Rows from block 8, named by matrix and row number. Rows with one number belong to one neuron. Each number is 128 + 32 x the weight over the matrix's rms, rounded and kept within 0 to 255. All counts start at 0.
# gate: MLP gate (model.blocks.8.mlp.gate.weight, 1024x384), inputs 256-319
# fc1: MLP up (model.blocks.8.mlp.fc1.weight, 1024x384), inputs 256-319
# fc2: MLP down (model.blocks.8.mlp.fc2.weight, 384x1024, transposed), outputs 256-319
gate.489 [ 66 135 111 138 113 118 136 118 122 163 153 119 147 129 173 168 116 130 120 101 138 112 103 149 139 154 157  72 136 148 150 164 155 148 185 138 115 124 140 149 145 104 127 141 129 132 141 163 150 146 133 111 136 166 195 113 125 148 114 161 155 108 135 144]
gate.490 [ 85 200 184 142 124 135  39 101 123 139 125 160 142 152 130 110 181 149 169 104  85 148  57 134 102 133 115 148 103 185  98 113 181  60 161 122  92  45 150 162  45  98 190 127 217  77 163 146 176  58 140 168 143  93 143 165 126 145  88 183 105 115 130 132]
gate.491 [171 125 114 170 113 145 139 137  83 131 112 163 110 172 148 109 117  97 120 138 126  93 180 110 172 205 138 110 155  99 129 127 169  77 153 161 165 138 109 190 170 139 157 159 187 158 173  64  88 110 140 110 151 142 161  92 100 150  90  97 156 115 153  76]
gate.492 [102  79 136  99 170 112 145  98  98 111 149  69 117  90 118 137 117  91 170 137 131 135  90 113 135 140 107 148 133 129 183 122 170 120 145 149 143 144  96 130 127 119 163 116 162 143 111  89 143 112 125  86 156 142 131 164 150 151 125 159 125 157 120  87]
gate.493 [136 151  98 131 124  66 107 199 141 104 117  71 112 168 106 154 120 147  90 133 143 137 138 119 124 143 146 142 146  65 135 123 138 131  84 132 119 142 124 141 168 139 103 179 159 120 130 106 185 134 185 126 119 113 116  66 154 139  72  36 148 116 167 163]
gate.494 [132 137 164 113 158 176 114 119  92 172 133 118 102 132 145 105 124 121 131 164 156 120 140 131  97 157 118  95 108 121 151 126  98 150 117   9 114 186  64 137  94 168 158 129 138 163 149 165 121 158 128 149 143 111  63 140 170 128 110 136 117 142 151 144]
gate.495 [140 157  73 117  98 139 139 156 117 106  99 132 109 130 160 125 157 153  54  93 139 154 131 110 144 171 151  98 142  93  94  96 119 118 137 151 135 129 136 149 211  31 106 116 102 134 144 212 142 124 114 112 103 149 145  64  58  83 120 130 135 119 119 118]
gate.496 [ 91 166 136 129 160 167 128 115 146 189 145 183 141 183 142 150  55  95  94 159 133 136 102 139 138 173 158 138 135 183 181 113 143 159 154 116 128 130  61 138 128  83  95 124 109 181  80 112 111 138 104  96 138 121 177 120 122 121 169  85 133  67 141 132]
gate.497 [102 126 140 129  93 159 142 188  99  70 180 131 106 164 165  90 115  95 168 171  75  84  61 126 111 175 132 146 118 112  99  88  71 118 140 168  96  98  60 146 189 193 104 114 194 130 178 152 108 115 155 128 164 138  66 133  82 106 148  68  51 141 120  75]
gate.498 [101 146 142 158 144 140 106 119 175 126 123  83 137 116 122 137  67 154 130 102 194  94  79 110 175  87 139 158 123 140 137 134  62 162 138 118 143 103 130  81 132 118  84 111 146 150 107 113 204 209 120 178 155 155 132 114 147 109 195 117 160  99 214 115]
gate.499 [140  90  83 128  99  96 136 176 123  83 109 134 128 130 128 133 121 136 127 107 102 126 167 148  74 149 110 115 124 104  89 109 134 126 157 165 100 125 112  88 136 112 127 146 133 107 166 170 128 132 136 103 131  83 144 139 159 118 130 101  73 113 114 158]
gate.500 [127  92  79  98 171 125 159  82 118 184 108 170 132 116 165  63 111 124 118 223 150 114 115 110 218 109  78 112  90 111 154 100  90 115 156 189 126 204  93 138  93  77 137 125 118  94 158 151 174  99  99 182 168 106  97 140 137 160 161 116 141  99 147  97]
gate.501 [122 130 142 126 161 138 119 113 120 185 143 139 107 120 117 119 109  53 133  94 110  70 132 109 103  93 131 155 143 129  88 124 114 111 107  93 104 176 139 157 139 107 156 121  75 120  66 139  72 176 131  89 134  93  98 155  87 149 157  99 104 107 162  69]
gate.502 [117 127 103 174  55 141 143 133  85 138 108 143 125 128 120 113 122 138 119 132  77 104 108 175 116  89 191 139  99 185  92 132  74  88 109 179 107 151  93 126 136 127 171 113 146 153 122  83 116 167 158 130 136 149 123  81 140 132 148 190 145 119 166  88]
gate.503 [139 181 145 134  96 153 116 139 119 120 108 183  98  95  94 122  51 163  85 136  98 132 130 159 143 122 168 137 128 149 102 134 194 166 126 128  80 150 114 125  95 133 136 125 144 149 158  96 123 142  99 145 130 113 155 132 124  95 116 128 165 134 126  79]
gate.504 [107 105 113 103 133  94 159 152 122 135 107 119 153 107 158 121 104 122 141  93 121 128 145  59 177  88 120 141 172 155 152 137 166 111 116 135 131 122 140 198 128 136 171 126 192 113  53 119 145 138 148 164 119  93  68 124 108 151 104 131  72  66 143 130]
gate.505 [166 145 121 132 116 141  93 102 149  87 100 149  97 135 100 113 144 101 123  86 122  80 173 120  80 151 144  95 111 141 132  67 163 117 162 138  53 116 109 100 148  78  81  84 162 124 112  65  90 131 113  71  92 176 170 104 161 105  94 163  87  92 140  75]
fc1.489 [148  91 118 110 119 158 140 103 178 104  90 137 103 116  80 105  90 149 101 114 132 129 123 103 158 115 125 160 127  83 111 120  75 143 111  66 161 127  93 137  90 150 152 189 127  83 106 151 114 117 138 153 125 167  94 111 101 142 128 120 112 124 161 107]
fc1.490 [ 93 175 130 130 125  98 150 108 167  38  93 155 119 107 140 142  70  96  89 162 173 150 124 124 113  61  54 122 117 128  78 128 126 129 152 108 107 137 156 114 179 152 104 167 153  66 163  61 188 116 126 154 156 129 134 154  99  59 133  99 127 123 148  47]
fc1.491 [166 158 146 145 139 126  86 205 100  98 122 193 118 118 181 111  92 123 179  87  93 200 154 117 109 156 120 121 141 159  89 163 140 114 146 133 116  90 110 134 170 155  92 151 122 124 162 109  93 124 113  88 147 192 130 118  99 112 106  80 173 154 154 130]
fc1.492 [139  98 134 107 152  97 122 137 122 111 143  74 125  91 119 124 143 145 150 127 106 157 115 139 123 124 102 156 115 102 147 107 106 161 127 128 104 129  87 124 152 112  95 138 181 176 154 164 146 121 147 161 173 113 156 140 110 173 150 141 124 137 149 100]
fc1.493 [100 111 135 118  81 132 169  89  99 119 151 174 126  51 125  91 166 122 160 124 111 135 110 126 101  64 113 127 107 163 129 133 127 114 154 165 135 139 173  83 116  86 132 109  91  83 141 137  93 143  72 128 175 120  97 211 120  99 166 209 129 106 104  93]
fc1.494 [ 99 136 168 116 104  96 114 114 134 101  90 129 121 105 193 150 148 138 124 205  78  78 178 130 111 104 118 117 123 141  97 142 126 148 103 185  79 164 163 113 133 138 188  75  80 103 135 139 119 140 118 159 147 118  86 137 138 145 211 151  80 121 139 137]
fc1.495 [140 105 108 126 109 134 171 146 125  90  82 104 121 140 170 121 172  92 111 109 141 137 141 131 154 159 107  89 135 138 166  80 143 110  51 159 154 162 208 151 151  66 161 152 147 132 147 143 116  87 132 112 114 157 118  93  96 116 142 159 177 185 111 129]
fc1.496 [128  89 123 154 147 123 110 117 120  96 104  46 117 137 133 128 169 145 137 111 130  97 114 148 104 104 143 109 113 140 176 155 112 157 114 135 122  83  87 177  64 109 153 111 120  95  76  83 147 160  99 162 145  97 102 138 148 134 146 149 157  82  96 134]
fc1.497 [138 158  95 124 146  72 137 116 146 158 136 137 152 139 125 100 108 195  59  96  71  46 144 163  62 141 126  61  96 113 196  90 179 103 124 175  67 133  58 158  75 117  92 125 125 180 125 145 166 216 118  83 101 137 143 134 105 116 166 157 129 148 120 193]
fc1.498 [133 179 125 138 118  72  86 134 161 144 126 116 117 122  94 118 121 128 116 109 176 103 109 152 141 101  92 139  93 130 129 146  98 146 131 131 161 138 122 130 141 103 112 120 161 156 111 110 180 181 112 196 163 162  85 141 122  85 196  97 187  96 169 137]
fc1.499 [ 89 121 126 123 140 122 134  90 126 170 149 133  90 138 124 153 131 112 166  78 128 143 115 142 170  94 142 123 146 160 133  90 153 122 135 166 122 122 126 122 134 113 167 152 134  99 165 186 135 116  93 143 124 168 133 126 109  62 154  94 124 111 149 107]
fc1.500 [ 75 150 126 185 158 108 125 149  92 114  86 159 119 183 135 120 188 145 149 126 231 140 144 129  82 108 128 136 174 173 127 121 128 110 120 115 107 145 172  83  89 151 157 147 114 115  67 126 110 136 197  99 122  84  78 101 181  78 112  45  66 214 139 152]
fc1.501 [147 176  79 141 112 136  95 134 138 131 152 113 117 115 108 187  80 177 153 117 145  68  98 144 153  89 116 155  87 174 127 101 148 130  79  73 153 145 133 144 174 119  75 177 108 126 112 159  88  93  87 104 114  94 120 129 178 162 108 157 116 139 114 169]
fc1.502 [145 128 146 114 173 127 128 148 131 125 131  95  93 142 133 122 109 133 149  66 146 164 162 114 149 148 120 113 163  88 145 127 136 155 133 130 155  67 131 159 146 121 113 144 114 152 178 100 168 118 135 123 137 140 148 159 112  98  83  85 136  98  65 154]
fc1.503 [191 145 149  79 150 129 133 191 134  82 121 107 137 109 152 141 112 143 121  58 120 142 120 114 134 139 143 106  69 139 121 180 107  99  94 121 147 182 140 151 110 186 136  99 105  88 158  95 106 172 129 184 177  89 143 104 114 177 163 154 130 130 148 145]
fc1.504 [137 111 166 123  95 143 110 109 144 135 151 144 167 154  66 104 150 173 143  95 110  85 103 160 100 106 119  96 155 158  96 103  80 129 123 108 110 158 187 244 160 118 120  92 106 134 134  59 127 100  89 110 169 143  85 174  83 153  79  69 157 141 119 153]
fc1.505 [116 121  93 131 124  87 138 187 115 174 119 119  98 131 116 122 164 131 160 155  95 101 131 147 124 144 149 138 142 104 120 155 127 122 102 142 158 135  89  84 105 134 141  82 142 128 146 180 105 116 164 147 104 121 186  92 126 142  81 174 160 220  85 142]
fc2.489 [158 122 164  67  83 102 113 180 194  90 171 175 132 132  92 127 142 118 150 138 100 123 157 160 145 166  93 135 127  84 175 120 119 122 129  92 168 107 131 141 172 160  87 109  92 119 158 172 149 143 112  95 178 156 149  86 143  54  78 142 118 159 132  96]
fc2.490 [ 57 141 146 100 125 158 127 137  93 160  68  91 131 172 107 132 100  96 159 135 134 157 132 135  65 143  59  96 137 123 164 121 140 156 207 117 118  44 140 146  62  96 152 112 137  84  99 111 151 151 174 129  99 131 202 151 105  96 180 112 119 209  80 127]
fc2.491 [121 118 155 134 112 123 148  65  92  96 152 103  88 135 111 115 205 126 135  93 118 171 156 128 158 141 118 153  98 125  76 155 151 140 114  60 155 160 162 132 104 112 111 125  80  95 139 181 120 178 127 103 120 133 119 114 125  96 166 133  74 133 169 194]
fc2.492 [ 97 120 155 130 166 165 121 158 179 139  99 139 161 178 139 130 153 121 119 132 174 121 127 127 168 130 131 105 145  71 133 147 115 154 147 177  88 142 154  56  84 117 179 144 185  99 105 150  98 121 156 127 123  56 125 116 109 127 111 140 141 118 120 110]
fc2.493 [177 132 125 138 170 101 128 186 137  97 147 147 105 172 150  96 109 127  87  80  93  82 117 136  90 114 143 139 158 157  83 121 153 147 154 108 148 144 157 133 125 142 153 183 109 157  79  76 136 128  64 103  98 145 206 115 158 121 160 161 157 107 173 147]
fc2.494 [144 100 103 133 166 191 111  72  82 131  70 126 150  96 111 134 118 122 120 156 146 141 111 188 137 114 152 141  80 142 113 124 119 152  60 118 152 101  80  92 115 117 144  95  87 135  71 101  80 161 100  93 119 154 110 126 111  53 148 182 143 142 148  85]
fc2.495 [163 110 144 107 115 124 109 139 130 191 114 127 139  93 155 137 123  75 134  61 135  99 169 137 203  98 103 107 135 184 108 140  78  92  97 121 103 103  99 127 147 111  84 120 132 159 107  82 140 145  98 132  50 173 112 145 150 136 150 182 145 117 152  90]
fc2.496 [142  99 163 161  88  87 147 140  23 163 145 160 167 139 114  95 104 143 165 128  80 187  71  95 108 130 117 123 113 179 117 122 137  88  57 142  57 113  62 146 116 126 192 115  86 155 137 146 116 134 181  85 121 153  55  86 123 143 127 201  76 128 144 111]
fc2.497 [146 143 106 113 111 139  92  99 112 115 132 123 100 134  88 116 138 100  91 100 133 170 142 175  97 127 145 148  94 114 144 140 147 226  85 173 177 121 125  94 175 124 131  63 100 145 113 195  85 127 133 110  43 127 170 125 125 136 109  92 138  95  87 103]
fc2.498 [102 129  76 121 158 157 133 141 126 219 103 176  82 102 119 112 133 126 154 103 131 144 118 132 131 135 121 125 155  64 159 132 137 105 130 167 139 132  99 190  64 135  54 204  94 144  95 144 131  85 164 149 123 110  94 148 145  92 100 155 220 116 158 143]
fc2.499 [159 115 148 138 102 132 154 104 154  90 104 134 133 126 119 147  71 153 106 140 148  97 143 123 104 135  89 115 156 125 146 139 167 133 116 140 137 112 126 153 140 113 137 147 134 132 172 135 138 144 151 157 125 145 133 121 113  77 106 147 127 151 174 137]
fc2.500 [168  69  65 105 106 114 144 140 162  67  54 119 135 166 142 102  99 113 139 139 104 134 127 176 130  97 167  92 185 173  86 122 102 126 122 137 110 104 164 101 180 124 175 145 143 111 108 139 110 120 139 140 136 133 203 117 127 119 127  96 144 144 112 201]
fc2.501 [ 80 126 169 131 136 153 162 161 167  77  89 195 145 119 154  97  99 157 170 133 123 184 138  89 132 167 128  84 140  76  81 104 165 167 188 149 156  94 166 210  64 150 152 110 140 107 142 132 117  65 117 170 122 193 133 112 132 142  92  76 153 105 132 120]
fc2.502 [124 164 119 121 122 116 141 123 102 128 193 100 161  91 158 128  81 173  95 105 142 125 133 133 133 152 164 115 105  87 133 153 135 147  88 123 153 145 121 118 115 167 151 138 150 112  88 129 171 163 157 113  91 166 151 135 160 145 114 172 146 104  82 127]
fc2.503 [ 73 146 134 160 114  93 132 133  98  76  72 127 131 126 116 140 157 133 110 112 160 129 156 111 176  98  83 141 102 115 107 118 158 169 101 144 115  94 148 133 154 125 133 104 162 142 145 132 118 117 135 142 107 175  65 123 138 175  98  88 107 140 117 124]
fc2.504 [140 157 108 110 144 135  98 160 105 137 132  80  86 152 145 148 134 129 104 150 146 131 126 109 147 150 125 104 140 123  95 132 164 113 117 108 122 111 128 113  97 122 172 153  86 137 121 129 120 139 139 157 105 119 136 133 115 124 165 138 158 160 112  92]
fc2.505 [158 138 118 124 203 118 167 112 102 135  54 130 163  98 100 114  90 131 119 132 155 106 133 109 132 157 117 173 177  80 146 139 153 104  78 135 210  75 139  87 124 147 175 177 149 185 130 112 140 143 125 149  75 148 100 103 124 112 165 138 150 124 116 135]